{
  "arch": "mobilenet_v2",
  "model": "self-supervised audio encoder (BEST-RQ)",
  "dataset": "strings of digits, spoken by a formant synthesiser in many voices",
  "train_examples": 39062,
  "n_mels": 40,
  "hop_length": 160,
  "input": "log_mel",
  "win_length": 400,
  "codebook_size": 1024,
  "mask_prob": 0.08,
  "norm": "layernorm",
  "activation": "gelu",
  "depths": [2, 3, 4, 2],
  "kernel_size": 3,
  "stem": "single",
  "expansion": 4,
  "widths": [192, 192, 192, 192],
  "init": "torch_default",
  "residual_init": "zero_last",
  "optimizer": "muon",
  "muon_scale": "match_rms_adamw",
  "lr": 0.0035,
  "momentum": 0.85,
  "nesterov": false,
  "orthogonalizer": "newton_schulz_5",
  "adamw_lr_other_params": 0.0011,
  "grad_clip": 5.0,
  "steps": 9400,
  "batch_size": 128,
  "epochs": 30.8,
  "lr_schedule": "cosine",
  "final_lr_fraction": 0,
  "warmup_steps": 280,
  "weight_decay": 0.0,
  "adamw_weight_decay_other_params": 0
}
Rows from block 4, named by matrix and row number. Each number is 128 + 24 x the weight over its row's rms, rounded and kept within 0 to 255. All counts start at 0. After the name is the row's rms in percent of the matrix's.
# convs2: project pointwise conv (model.blocks.4.convs.2.weight, 192x768x1), inputs 0-85
convs2.95 108 [181 139 116 152 159 133 153 135 225 116 147 140  87 114 131  99 113  95 168 127  63  96 127 127 141 123 109 121  71 134 138  95  79 131 121 145 121 121 121 130 181 114 139 147 114 202 136 133 136 140 143  55  99 146 119 101 145 185 125 114 126 122 122 117 166 107 136 121 128 117 176 130 124 160 121 143 124 120 118 143 144  99 124 140 130 140]
convs2.96 099 [192 115 131 198 163 126 121 115 111 112 109 116 119 102 131 164 120 158 127 119  98 128 129 131 147 126 151 123 135 143 160 113 126 127 151  79 137 110 116 132 120  95 127 122 132  67 121 136 130 121 118 105 128 145 158  82 130  95 123 161 126 129 122 150 169 131 113 132 136 132 143 132 134 122 119 116 137  85 135 184 131 188 118 107 151 103]
convs2.97 114 [113 121 124  99 191 131 126 121 111 151  97 117 103  27 119  91 155 136 117 129 138 187 122 147 142 132  65 126  74 112 147 120 120 131 127 126 137 132 125 128  97 130 130 139 132 110 138 122 141 160 111 118 136 128  89 175 130  96 132 116 128 135  88  94 110  45 124 109 122 114 123 126 128 131  84 109 129 150 126 181 135 189 119 152  84 140]
convs2.98 114 [ 83 136 131  78 132 124  98 131 131 143 109 133 153 132 126 138 145 139 144 139 142 149 128 123 113 125 141 112 150 114 142 149  54 123 135 147 110 129 128 133  66 103 144  99 138 105 128 135 138 118 122 111 113 129 135  93 138  96 132 101 123 137  39 129  98 155 162 115 130 139 141 126 132 143 155 124 137 125 124 211 133  92 151 136 199 164]
convs2.99 114 [144 110 113 214 142 134 140 131 134 156 144 151 126  69 127 178 159 106 142 120 115 142 134 144 126 134 146 130 148 100 112 117 194 127 129 160 134 123 129 132 209 129 142 110 132 222 136 132 151 151 122 110 131  99 105 121 113 133 134 163 130 130  86 123 161 121 143 112 124 122 118 122 130 133 110 135 135  89 149 109 130 129 122 105 186 171]
convs2.100 066 [ 96 132 136 156  93 133 200 132 155 107 117  95 178 126 119 153 162 138 161 127 145  70 122 124 164 126 117 138 156 121 137 124 113 118 137 117 118 152 131 146 169 159 115 176 119  85 126 115 148 118 166 103 100 114 126  84 112 181 128 107 142 124  73  80 145 120 146  99 135 114 121 119 138 147 182 115 136 171 111  98 145 102 111 170 109 113]
convs2.101 101 [114  88 123  87  75 129 132 122 130 141 184 133 107 171 128 160 100 100 116 118 141 114 125  98 146 132  74 136 163 166 148 123 126 120  90 127 129 113 129 120 127 153 135 138 138  85 134 120 132 132 152 114 125 119  97 137 127 185 138 120 128 124 146 138 134 121 156 123 126 126 117 123 131 137 131 142 132 170 125 114 121 167 108 212 162 146]
convs2.102 088 [141 164 133 132  94 135 134 148 147  42 138 140 125 115 136  87 158 103  88 135 143 117 126 153 149 116 149 143 132 145 116 159 133 131 162 138 166 143 122 129 184 154 151 200 137  96  98 123 123 140 107 129 128 135 114 128 143 110 128 127 130 130 115  97 161 140 117 120 126 130 132 125 124 150 161 167 136  97 143 138 130 148 121 161  77 141]
convs2.103 102 [150 124 141 130 131 120 159 136 134 120 144 107 158 133 130 118 109 116  89 130 107  93 124 114 148 120 131 146  97 154 123 140 157 131 118  81 146  95 126 131 137 133  99 121 122 137 129 118 111 118 123  69 100 130 156 100 120 163 132 100 115 134  97 124 119 154 133 183 119 128 106 121 133 124 136 118 119 149 123 134 136 139 125 159 126 131]
convs2.104 119 [144 113 135  97 169 128 124 132  29 102 108 160 146 135 134 164 177 124 129 119 142 147 128 130 134 129 102 139  94 132 140 141  38 123 127 147 127 126 127 129  93 125 111 101 127 107 117 130 123 141 110 188 107 138 117 129 123 158 122 141 133 116 114 129 112 120 120 107 138 128  41 123 132 125  82  93 131  89 132 123 129 227 122 136 111  57]
convs2.105 094 [151 158 120 170 140 131 117 119 140 147 134 131  70 121 128 124 140 185 160 145  97 109 122 111  89 127  92 125  82 149 118 124 133 127 114 185 125 143 123 129 105 121 111  93 119 152 116 123 131 188 119 133 121 130 123 103 126 175 128  92 140 131 103 147 110 114 140 114 131 125 145 127 129 142 110 133 130  72 141 153 128 123 130 177 170 155]
convs2.106 085 [115 122 142 153 114 125  97 145 162 159  95 150 128 116 124  93 159 135 121 133 129 168 123  89 146 126  84 114 130 122 171  97 142 120 149 155 140 144 137 129 167 134 119 174 136 132 136 122 108 141 142 129 162 130 126  70 148 107 134 140 123 135 128  87 118 128 155 149 131 138 136 125 133 155 162 127 125 209 161  98 129  71 141 116 119  71]
convs2.107 099 [146 126 143 114 142 125 134 125 146  90 165 133 123 129 134 139 165  68 115 126 168 157 129 143 111 135 206 132 103 203 106 110 119 130 150  83 136 112 133 134  97 129 145 165 128  95 129 118 153  87 121 110 170 143 128 150 135 102 125  91 127 131 137 125  63 104  88 129 125 131 131 127 129 145 185 123 131 150 134 109 130 139 117  97 177 196]
convs2.108 113 [255 123 123  98  89 127 144 133  75 159 137 128 110 130 121 136 157 130 136 126 170 130 131 134 154 122 143 124 107 122 109 133 132 125 129  97 130 110 137 125 111 132 156  79 130 124 134 126 145  96 153 126 120 127 146 104 117 149 132  97 124 136 151 119  81 149 121 129 122 138 150 128 129 126 158 117 127 150 119 170 124  59 129 132 150 148]
convs2.109 105 [145 138 133 155  79 136 138 129  94 128 149 156 145 183 120 109 110  70 132 137 128 141 133 113 128 119 146 141 116 128 144 106  77 122 131 143 127 132 130 129 170 104 108 152 115  91 141 133 107  87 184  91 170 134 173 159 126 110 123 142 133 124 118 197 127 133 156 188 126 119 149 122 129 134 129 121 138 164 123 171 117 161 132 156 154 142]
convs2.110 103 [149 103 118 109 116 133 168 138  73 116 120  96 114 116 136 166 124 106 150 137 165 110 130 150 144 133 161 137 136 116 138 126 113 129 132 158 107 117 131 138 102 104 126  93 114 133 127 136 125 113 132 153 135 145 252 110 146 199 123 139 132 139 113 123 118 153 101 115 128 144 109 127 129 130  77 101 131 158 139 132 122 123 116 117 183 134]
convs2.111 123 [ 94 125 127  57  82 131 159 125 152 133 159 129 143 131 125 142 145 141 109 115 145 117 128 142 102 126 111 121 144 139 136 156 124 126 140 132 144 124 122 134 124 138 114  90 129  81 122 129 145 155 113 169 178 139 141 138 124  57 127 125 125 122 185  97 113 126 135 132 125 114 166 125 129 124  38 115 134  98 122 184 130 129 107 140  94 143]
convs2.112 119 [111 117 127 181 125 126 100 112 101 142 101  96 128 124 131 112  62 159  85 126 138 105 129  90 143 139 159 130 148  94 114 128 207 133 123 111 140 130 133 130 127 126 146 109 124 102 123 132 113 105 108  83 136 153 140 105 135 127 135 157 133 128  74 132 108 157 127 111 128 120 114 130 128 129 181  98 136 103 120 143 131  75 113 129  69 129]
convs2.113 089 [202  95 132 127 126 135 153 120 122 116 104 121 118 135 134 137 137  92 167 128 143 113 134 155 126 127 171 117 149 114 130 125 128 123 126 131 136  85 140 138  82 148 141 125 135  96 130 127 148 161 136 129 148 148 114 143 105  78 130 101 126 114 131 134  84  75 120  82 125 134 143 132 128 130 135 180 126 154 124 183 135 131 130 114  99 118]
convs2.114 104 [106 117 131 112 195 127 172 128 106 121  68 102 158 203 125 133 148 153 142 137 114 151 129 116 144 122  90 121 161 167 109 116 136 124 118 108 145 125 130 136  61 125 117 130 120 115 130 136 121 122 135 168 143 141 145 182 131 136 126 147 131 120 122  95 126 119 116 125 133 129 153 135 137 131  85 115 124 163 116 103 132  44 102 105 196 106]
convs2.115 097 [206 144 130 158 193 127 165 130  89 164  83 116 162 117 127 149 148 108 124 140 103 155 134 102 183 133 123 109 133  97 133  42  86 128 131 119 125 124 130 125 155 121 143 111 126 184 108 126 163 109 116 113 122 115  60 164 127 104 121 158 128 124  75  92 155 162 107 114 124 103 172 121 127 149 152 155 129  81 114 156 121 127  98 130  93 135]
convs2.116 096 [139 102 137 174 153 126 128 139 135 175 114 147  89 131 132 138  98 179 131 120  94 135 135 125 124 140 140 136 145 152 112 156 101 129 135 128 133 117 121 131 103 141 108 195 120 158  87 133 144 141 127 124  74 148  76 103 139 111 118 120 138 126 177 113  84 137 172 122 122 132 168 130 122 127 148 137 116  97 129 113 142 135 145 170  79 123]
convs2.117 106 [180 124 112 177 105 128 114 113 102 136  97 136 118 134 133 150  99  92 149 112 119 118 127 124  89 128 127 137 122 147 131  73 102 124 155 125 133 130 131 129 155 131 139 107 129 193 130 130 140 129 128 121 112 150 104 125 133  72 130 161 129 124  80 154 162 174 131 117 128 123 207 127 129 146  25 136 126  75 141 150 126 132 128 144  97 101]
convs2.118 097 [134 115 127 148 141 134 133 125 179 122 147 182 110 110 125  90 133 119 122 133 146 100 135 158  79 127 176 139 114 160 125 123 128 132 105 105 125 162 141 129 115  97 107  48 147 160 142 125 108 149 138 183 128 118 135 108 134 132 134 138 134 131 105 161 124 113  92 108 121 134 121 127 130 102  97 138 130 118 120  93 133 107 131 133 169 164]
convs2.119 060 [161 146 135 124  83 130 123 129 145  92 129 143 136 155 119 156 193 128  73 127 101 137 124 109 124 116 154 126 127 115 156 148  97 128 126  79 134 157 136 142 108 141 130 123 129 163 101 133 111  99 118 151  72 122 144 159 115 135 137 124 131 133 166 150 126 131 133 159 136 126  99 131 137 139 183 108 123 126 143 136 146 141 123 106  86 173]
convs2.120 109 [135 135 127 143 141 126 162 129 137 146 121 107 142 157 124 135 110 124 143 129  83 122 127 110 114 121 184 128 134 123 101  86  45 130 114 151 135 117 121 123 147 100 131 134 131 220 118 123 122 142 125 122 113 125  74  97 110 153 126  69 131 123 182 162 149 104 158 168 128 119 107 125 128 139 124 101 122 149 133 117 125 157 113 117 112 125]
convs2.121 101 [102 123 117  93  96 129 197 137 112 128 148 138 131 139 124  85 101 146 133 133 183 154 131 142 137 131 165 107 110 131 101 165 141 131 158 148 128 128 132 122 125 142 106 123 126 128 125 132  48 128 127 129 154 139  28 103 128 128 127 118 127 128 160 116  77 127 148 155 130 139 113 121 130 134 155 106 129 176 116 130 118 169 130  72  98 140]
convs2.122 082 [ 76 130 139 172 141 136 111 153 136 169 174 121 138  73 124 148 165 110 163 131 107 126 135 120 140 140 103 131 124 106 120 156 173 127 113 147 114 155 132 141 173 144 124 133 144  82 116 133 180 149 126 145  89 114  98 136 124 135 123 156 133 122  86  69 150 123 155  98 131 123 196 121 115 104 104 133 127 193 131 140 120 131  94  98 156 149]
convs2.123 092 [112 130 120 136 117 120 124 138 137 179 144 124 173 149 121 133 158 113 139 129 100 160 124 126 149 129 110 136 117 132 117 205 119 130 117 142 138 109 120 120 128 115 120 112 121 162 138 134 140 164 114  84 144 122 134 165 129  76 135 114 134 149 112 104  94 110  88 112 138 123 125 125 134 122 210 148 129  86 140 169 128 125 114 157 144 176]
convs2.124 104 [102 127 131 135 100 136  78 127 156 125 182 131 134  90 129 122 123 106 113 134 146 118 129 134 132 131  78 137 114 134 138  94 155 126 126 167 110 127 124 123 116 130 136 164 131 124 139 129 134 129 107 136 133 142  73 156 138 138 133  87 128 123 184 175  89  65 121 135 137 144 119 129 125 118 174 154 137 160 129 138 140  49 124 109 141  66]
convs2.125 125 [158 134 129 110  78 123 143 131 217 139  45 120 125 149 121 117 106  63 155 122 133  97 132 117 132 130 160 119 125 175 127 124 137 125 110  80 127 131 123 129 135 158 138 102 128  81 132 128 155 126 120 121 132 115 114 144 123 107 126  75 134 127 125 126 140 154 126 145 124 118 148 129 128 119 133 141 129 106 133 146 119 140 129 137 154  94]
convs2.126 095 [127 128 122 121 160 134 129 119 157  98 200 111  83 147 120 110 109 187 142 147 104 124 121 127 123 129 106 118 102 122 119 139 143 133 134 104 108 116 127 123 166 100 132 181 126 115 150 128 123 129 157 125 129 103 114 122 145 127 128 125 131 123 191 147  99  91 182 104 119 133 143 134 125 138 109 127 131 191 132 139 126  75 127 139 211 145]
convs2.127 099 [ 49 116 138 116  86 123  69 132 184 175 111 125 134 134 125 134  92 146 146 132 154 133 128 130 129 115 127 136 129 135 107 124 138 134 110 141 144 138 125 128  89 146 114  80 128 134 122 128 133  93 141  68 148 122 118 133 114 151 123 128 121 123 134 127  98 163 100 128 122 132 178 132 131 110 161 148 134 123 108 170 123  74 124 103 121 111]
convs2.128 087 [ 99 116 118  69 165 133 129 119 109  90 138  98 111 101 133 123 151 104 159 138 197 149 130 149 175 125 176 124 118  99 126 142 126 125 147 121 116 137 131 127 172 168 135  90 133 124 125 132 129  87  98 164 158  84 130 110 152 153 124 115 125 121 121 146 153 170 112 143 121 131 117 118 118 117 135 164 128  75 175  91 135 111 160 119 129  94]
convs2.129 106 [ 78 125 130 105 104 125 156 130 167 168  99 137 125 195 125 102 110 138 122 129 161  97 132 118 165 138 138 135 106 175 117 170 146 131 109 147 141 135 125 123 141 136 119 154 135 113 116 123 124  96 153  68 133 133  70 146 124 133 135 123 124 131 186 118 156 169 158 161 132 130 204 125 125 127 139 133 130 156 146  77 137 131 122 206  96 108]
convs2.130 099 [130 173 137 148 150 124 125 123 113 109  92 143 150 169 123 150 146 173 116 113 102 132 130 133 122 128 149 125  89  83 130 152 158 137 117 112 138 106 132 124 136 137 170 115 124 141 114 132 140 132 136 152  91 110 113 123 131 118 137 132 130 132 116 134 178 130 110 150 132 131 116 130 135 117  71  68 138 156 114 121 125 134 133 125 151 137]
convs2.131 100 [140 126 138 145  94 122  93 125 149 118 156 129  77  99 122 151  80 151 165 142 104  95 122 122 159 136  94 114  99  87 130 143  95 133 131 129 130 133 124 128 155 107 147  74 125 217 139 133 127 117 160 163 107 109 115 119 100 145 137 112 132 123 124 136 121 176  91 134 123 141 163 126 128 129 116 144 128 126 154 152 136 132 118 166 120 130]
convs2.132 098 [146 115 139 162 163 127 182 127 135  87 153 135 121 139 124 124 140  99  79 134 145 148 129 136 173 132 169 131 154 116 150 137 128 129 139  77 137 128 124 130 116 155 157 123 131 194 148 119 119 129 125 100  89 142 132 135  77  91 125 158 119 132 122 149 142 147 101 123 122 122 175 123 129 113 107 125 137 118 126 105 115 160 139  86  79 123]
convs2.133 089 [135  80 139 175 110 125 128 142 106 163 125 106 104 200 130 164 111 134 138 100 176 133 134 119 108 125 159 145 160  70 124 138 117 124 122 123 159  95 141 135  89 108 141 105 120 201 136 126 106 138 123 108 174  99 122  91 104 164 132 130 140 130 147 143 126 138  75 162 136 132 112 135 116 131 120 151 120  92 143 124 122 161 127 125  97 131]
convs2.134 103 [ 89 113 122 142 159 132 158 131 140 114 155 110 135 111 131 138 120 125 140 142  93 132 129 135 133 133  80 118 122  94 144 169 100 130 119 119 120 142 133 121 148 112 136 127 136  57 123 125 153 100 113 117 132 134 181 104 123 141 134 108 125 138 172 136 144 124 120 175 119 131 126 126 129 133  66 125 122 126 123  92 125 136 130 141 193  58]
convs2.135 096 [ 99 127 120 100 104 130 125 125 142 102 128 164 108 124 129 122 114 134 144 118  99 107 134 133 103 135  93 128 126 160 143 132 113 134 142 128 158 120 127 137  70 102 143 115 125 146 141 136 172 117 105 144  92 113 143 167 118 157 130 130 118 117 112 221 136  87 116 117 129 122  77 127 124 138 121 120 128  89 121 102 138 177 160 112 120  97]
convs2.136 093 [130 133 133 143 131 125 117 138 100 159  62 121 176 170 126  96 136 126 127 115 162 137 126 140 124 136 145 145 162 183 140 144  90 134 136 146 119 133 120 114 155 152 105 210 124  82 129 131  85  41 142 100 116 122 126  77 144 152 120 122 142 125 192 161 141 163 106 120 122 141  99 129 124  90 166 131 130 121 137 106 122  98 128 142  93 127]
convs2.137 104 [163 178 126 151 122 131 155 135 130 131 132 120 146 181 122 120 182 129 143 127 132 132 123 123 123 127 208 139 171  79 117  93 118 131 136 125 127 148 125 115 142 124 131 142 124 135 138 128 119 114 138 206 125 150 144 139 142 103 123 179 121 118  96 163 136 170 165 115 132 116 112 133 124 135 135 139 125 175 142  75 135  98 132 130 121 101]
convs2.138 108 [130 138 123 184 179 135 114 123  81 106 185 104 106  60 122  95 167 124 132 127 106 139 134 149 121 126 167 126  93 163 120 137 148 125 107 151 116 103 128 133 146 147 150 191 122 158 140 123 176 185 125 131 146 133 126 154 135  67 136 107 133 132 127  86 108  73 181 135 125 130  93 129 128 131 107  98 127 154 114 148 118 130 120 109 184  99]
convs2.139 098 [136 115 128 156 173 132 159 121 128 164 107 151 144 113 132 134 127 103 157 129 179 107 134 132 149 129  87 140 124 172 127  88 119 128 117 122 136 115 141 129 105 157 143 130 133 140 127 123 138 118 113 111 109 112  61 177 116 126 126 140 126 129 125 143 127 143 153 111 130 147 125 125 120 135  82 115 125 174 127 195 131 151 158 123 201 150]
convs2.140 104 [105 123 129 115 130 119 128 134 138 117 140 153 145 157 123 170 116 157 143 123 140 131 130 142 103 141 150 121 182 130 136 193 116 134 128 104 148 109 133 128 131 125  89 127 118  71 106 126 136 148 138 134 146 123 177 150 134 149 129 184 130 123 107 114 135 116 123  94 136 129 129 124 132 135 102 156 140  79 144 116 117 198 120  71 128 151]
convs2.141 113 [191 151 127 108 141 130 151 121 141 100 115 111 139 129 134 137 146 129 156 135 146 137 135 106 137 136 121 118 136 151 105 172 171 122 115 150 142 127 132 124 119 114 130 196 139  84 142 133 108 102 156  88 129 151 142 130 130  80 128 159 124 127 135 100 160 142  76 121 132 144 156 130 124 132 154 139 127 129 117 166 123  66 136 134 114 157]
convs2.142 094 [163 154 123 174 130 135 110 129 137 182 126  91 172 152 126 145 156 171 143 136 144 137 127 114 149 131 111 107 151 148 135 190 128 131 117 119 117  91 133 134 125 135 143 124 134 142 123 122 130 107 162 153 115 153 124  91 127 202 143 202 131 131  75 148 124 104 117 139 133 125 115 126 121  89 116 145 122 133 120  93 134 112 100 128  91  90]
convs2.143 109 [120 128 145 116 129 126 172 151 111 103 126 127 108  86 122 122 100 128 115 141 185 142 127 130  72 129 100 123 114 141 139 179  93 129 153 118 137 128 119 124 151 120 120 136 123  89 128 131  90 147 163 159 131 138 131 149 129 183 124 127 130 129 165 191 102 121 108 172 132 127 114 126 125 121  43 128 137 153 123  84 115  70 123 107 174 124]
convs2.144 098 [119 137 122 127 129 134 147 138  98 112 142 128 135 152 135 141 186 138 122 134 125 128 125 117 126 133 133 144 159 162 142 109 151 129 110 114 119 129 122 126 174 158 132 146 135 114 110 128 158 135 139 141 121 124 110 183 136 159 120 148 126 128  83 132 148  62 128  86 123 132 130 118 122 156 121 125 125 165 122 126 142 117 132 130 134 169]
convs2.145 080 [ 91 160 129 180 157 124 156 115 150 123 135 151 183 150 131 113 184 156 127 125 120 143 120 134 123 117 163 139  97 149 116  75 152 126 101 111 142 146 134 120 120 134 142  97 129 173 135 122 112 138 127 121  86 145 149 133 135 161 127 139 123 123 159 170 168 102 116 126 135 128 125 120 127 116 151 130 124 114 124  57 139 170 114 116  60 158]
convs2.146 099 [150 127 131  93  78 132  82 122 148 123 129  82  83 153 136 108 122  97 136 121 122 122 137 149 103 119 125 141 112 122 118 168 139 128 105 192 110 102 134 134 148 144 102  79 142 139 122 131 125 109 157  67  90 127 153 109 144 111 139 111 119 134 163 108 123 146 195  72 136 114 103 135 128 138 163 122 122 148 127 163 120 124 105 106 102 167]
convs2.147 055 [122  99 138 175 147 119 103 128 117 153 132 153 136 165 133 146 129  91  97 138  78 134 120 112 161 132 117 138 130 100 135 103 161 139 133 136 109 159 133 136 158 100 115 135 104 146 138 135 140 124 115 151 131 148  87  95 129 107 111 186 118 126 103 148 130 142 109 134 140 127 138 135 125 144 116 135 128 169 127  47 131 168 113 141 146  79]
convs2.148 093 [117 137 136 171 162 122 108 141 121 139 140 141 101  94 126 136 132 137 112 137 166 122 133 137 127 114  64 147 155 124 153 165 171 131 142 115 134 150 129 134 120 137 126 113 135  69 141 131 144 120 147 130 124 132 166 151 138 136 137 119 128 123 141 137 149 175 141 118 136 122 151 136 134 126  87 142 122 121 127  96 130 123 120 112 165 115]
convs2.149 099 [140  95 123  88 152 121 134 104 132 123 188 133 134 192 126  91  86 146 121 122 138 127 136 138 103 137 163 137 127 158 124 159 139 132 127  81 130 133 124 137 121 120 129 115 135 112 154 130 125 176 143 158 144 139 138  77 109 142 133 175 127 119 144 109 125 100 126  52 131 123  91 129 126 137 104  98 140 137 111  67 135 173 145 119 158 119]
convs2.150 113 [143 123 136  91 144 122 154 137 154 165 194 126 130 130 126  93 143 152 144 119 160 113 127 138 144 138  86 145 114  94 130 169 110 125 115 162 164 148 123 134  96 121 120  70 124 139 136 129 170 184 146  82 149 138 132 159 121 106 123 135 124 115 176 159 123 111 163 153 123 127 106 130 132 110 116 120 118 130 115 183 119 134 112  95 138 158]
convs2.151 099 [185 172 132 199  88 133  98 119  88 138 120 148 122 137 117 143 181 139 129 125  96 114 129 119 147 136 184 121 173  87 137  80  96 124 140 169 122 125 121 128 119 153 134 148 133  46 133 128 102 157 111 116 105 119 136 143 111 132 132  91 129 120 102 136 163 172 182 118 126 139 102 129 132 148 184 104 123  92 127 130 122 187 161 178 149 169]
convs2.152 090 [142 132 129 110 125 132 121 105 136 113 105 124 113 125 124  85  86 153 138 132  82 150 136 114 137 129 111 145 137 129 117 156 123 134 127 146 134 140 129 130 131 139 115 121 125 138 129 129 200 137 138 137 115 143 108 108 111  64 134 112 137 141 144 131 117 133 148 167 134 135 180 124 127 127  85 162 137  70 116 163 134 148 111 133 114 126]
convs2.153 078 [128 160 140 108 119 132 117 112 172  56 111 160  88 125 140 131  77  88 139 142  77  85 133 113 104 135 104 144 115 117 151 122 163 126 115 145 120 127 138 130 135 139 176 142 111  83 126 135 124  95 140 140 131 130 154 121 128 189 124 168 131 131 111  87 126 149 123 131 123 131 172 138 132 136  99 136 137 122 134 162 133 117 135 151 146 126]
convs2.154 096 [102 166 121 164 138 126  89 133 133 123 147 126 141 125 130  99 142 100 128 115 137 116 123 124 156 129 132 146 160 113 121 110 122 124  85 134 129 126 129 136  99 122 129 135 130 164 133 129  98 119 141 136 127 156 200 132 136 180 133 106 123 132 131 121 185  90 171 141 127 138 140 127 121 133 123 154 114 131 119 161 147 136 107 159  88 139]
convs2.155 117 [116 145 135 146 122 123 138 138 144 139 134 158 119 119 131 106 150 133 162 135 133 157 129 135 156 119 128 130 113  95 115 100 134 132 107 136 117 118 130 125 148 137 133 144 128 139 126 126 181 128 120 140 135 134 134 160 136 116 132  98 123 129  73  96 154  65  83  80 124 130  58 132 125 113 134 144 126 134 144 117 130 118 133 121  83  65]
convs2.156 098 [128 124 120 110 162 122 138 135 104 149  94 144 156 148 133 141 165 159 131 137 131 158 130 147 114 124 107 118 133 169 129 103 105 122 154 179 130 143 130 128 151 140 128 101 128 153 123 129 166 160  93 108 146 112 169 145 115  95 123 142 127 120 102 141 143 137  83  77 124 124  59 129 134 111 145 127 134 136 140 134 117 131 139  74 155 117]
convs2.157 106 [ 31 145 123 157 120 123 141 139  86 146 189 131 114 123 135 118 151  95 111 139 130 116 124 132  99 129 140 137 184 117 122 178 172 121 147 132 111 115 129 131 119 132 117 123 125 204 109 125 129 121 100  99 133 123 151 163 113 146 131 108 129 127 114  91 140  98 127 112 130 136 110 133 127 138 168 142 123  96 129 158 133 127 123 120  84 147]
convs2.158 094 [101  96 127 134  78 136 131 138 184 107  92  77  92 188 137  98 120 149 143 125 164 106 129 135 146 126  84 122 148 113 101 140 124 136 143 137 101 146 123 136 154 115 148 173 139 141 143 137 119 129  79 108 122 136 180  70 141  92 132 161 129 145 128 167 147 144 112 117 121 134  93 122 133 147  24 143 140 203 142 133 141 109 119 164 131  98]
convs2.159 112 [107 123 132  78  73 135 156 130 133 139  84 152 138  72 135 105 153 129 133 130 166 146 122 128 154 124 122 128 131 111 119 135  58 128 129 183 111 106 127 124 104 134 141 196 132 182 133 133 141 157 119 116 114 132 156 117 144 109 125  98 136 131 100 107 101 103 192 129 126 110  93 126 126 142 129 131 122 102 125  92 139 148 113 144 128 186]
convs2.160 103 [178 120 121 152 111 124 136 153 117 128 152 128 132 141 131 176 167 140 121 123 140  89 135 154 156 124 113 103  96 111 120  90 145 136 122 159 127 139 137 130 139 144 130 143 126 149 124 123 178 164 136 179 191 112 168  81 135 111 126 108 123 122  87 137  69 107 100 127 127 125  98 129 131 131 146 166 132  80 123 105 138 150 118 141 138 134]
convs2.161 114 [149 145 126 155 156 134  82 125 170 152 132 141 130 106 127  91 132 148 127 138 164 120 131 139 119 131 125 127  54 135 128 136 180 124 120 147 129 142 128 132 137 160 135  98 135 172 109 132  70 139 153 139 125 126 105 152 123 152 121 116 125 128 117 105  83 141 166 116 135 132 157 122 131 121 132 129 130 111 112  85 124 122 114 102 118 108]
convs2.162 141 [147 127 124  73 147 126  88 116 100 106  90 150 112 150 129 159 109  73 130 128 150 123 125 117 103 129  95 127  97  92 120  74 174 126 130 137 117 117 127 126 169 131 133  67 129 125 124 127  86 179 116 143 125 132 111 136 121  94 122  79 133 123  76 126 129 129 181 152 130 120 160 129 127 127 109  88 129 135 120 115 127 159 128 140 173 170]
convs2.163 114 [153 129 135 135 135 126 121 121 142 129 151 110 127 161 127 147 135 144 139 138 162 117 126 110 166 134 124 137 105 159 126 128  59 125 148 112 142 108 123 126 153 132 136 186 126 132 148 127 135 100 147 102 130 140  60 189 115 125 120 106 125 126 130 155 131 194 106 149 136 148 177 122 132 120 159 131 123 120 118 187 137 173 120 172 114 151]
convs2.164 111 [152 132 121 116 143 133 175 130 113 135 168 147 119  72 133 100 103 171  97 134 116 142 128 132 175 125  87 147 114 102 134 215  99 125  99 161 130 125 125 129 123 111 135  97 125 170 117 129  86 143 122 153 108 151 158 125 131 133 124 206 123 136 138 116 100 165 115 131 132 120 153 121 120 149 132 152 119 141 132 170 135 154 152 122  94 104]
convs2.165 097 [219 124 137 140  87 133  98 122  93 121 128 143 142 112 128 150 159 136 119 123 102  99 124 136 112 136 125 121  98 116 159 196 138 130 141 117 138 149 124 134  78 120 128 191 117 161 144 126 133  97 124 129  98 128 105  97 139 167 124 150 129 117 153 170  76 161 132 133 121 121  89 124 138 127 103  96 125 132 143  37 117 184 101 128 163 104]
convs2.166 102 [ 93 124 122 134  91 136 102 124 164 112 132  86  92 118 130 102 105  83 105 134 125 138 131 166 122 125 133 111 159 135 109 144 107 125 122 104 123 125 139 126  62 165 138 131 116  98 157 122  89 127 135 126  77 106 138  96 145 131 115 104 125 126 109 120 119 152 165 201 129 128 154 134 122 123 161 125 128  88 124 146 131 157  99 100 131 149]
convs2.167 091 [128 145 121 103  94 137 102 132 117 142  91 167 113 153 130 145  93 122 186 116 154 158 134 115 121 124  95 136 119 157 115 121 116 132 119 107 124 128 128 132 138 110 125 184 137 140 151 132 111 100 116 136 144 109 138 106 127 116 129 114 134 119 187 150 136 111 140 104 131 135 129 125 129 145 127 166 137 131 151 143 113 126 154 127  87 138]
convs2.168 132 [ 65 121 131 141 146 127 149 127 173 144 150 138 110 113 128 100 112 145 124 130 123 146 130 141 119 125 118 126 105  95 123 126 107 126 120 167 133 129 135 130 116 128 128 121 131   0 128 127 117 107 123 162 150 117 147 120 122  75 127 121 133 133 153 100 154 173 255  96 131 125  75 130 126 130 184  91 130 107 121 221 128 151 173 109 118 138]
convs2.169 101 [150 160 125  80 125 132 109 127 134 128 182 104 154 153 136 127 127 157 136 138 133 130 125 109 166 130 126 146 143 107  95 130 118 133 124  87 121 122 128 131 116 109 137 116 121  80 137 121 158  82 121 135  84 129 169 125 119 147 117 125 140 131 158 110 129 176 132 139 127 128 153 133 131 136  68 114 126 105 108 127 128 137 127 162 142 132]
convs2.170 105 [117 129 108 100 129 127 115 145 109 124  77 122 130 136 128 126 130 138 150 118 102 116 130 133 184 123 106 141 144 134 134  82 164 131 131 127 119 133 133 132 136 143 113  96 119  77 121 125 118 146 107 174 173 127 128 139 102  94 132 164 127 124 142  94 136 112 115 125 132 110  74 120 132 114 118 118 132 141 120 133 128 130 130 151 156 129]
convs2.171 073 [109 106 137 126 103 133 156 149 141  92  65 197  93 126 122 148 139 120 130 149 163 150 135 128 116 158 108 128 144 140 113 113 146 133 128 174 119 113 145 144 136 143 110 143 125 135 127 131 174 134 122 142 148 127 125  98 140 114 122 118 132 108 142 129 137  97 126 114 129 127 101 132 137 114 146 142 130 153 138 124 128 126 190 118 120 115]
convs2.172 107 [145 137 125  94 127 129 120 138 130 147  56 151 108 106 127 140  90 115 138 134 126 158 131 149 120 124 166 125 127 141 136 160 125 127 155 131 123 143 128 126 125 125 164  92 124  70 131 129 114 140 113 173 139 127  85  75 116 135 131 148 123 121  91 118 111 115 122 139 132 126 142 131 133 139 107 124 128 155 115 110 129 136 130 115 114 199]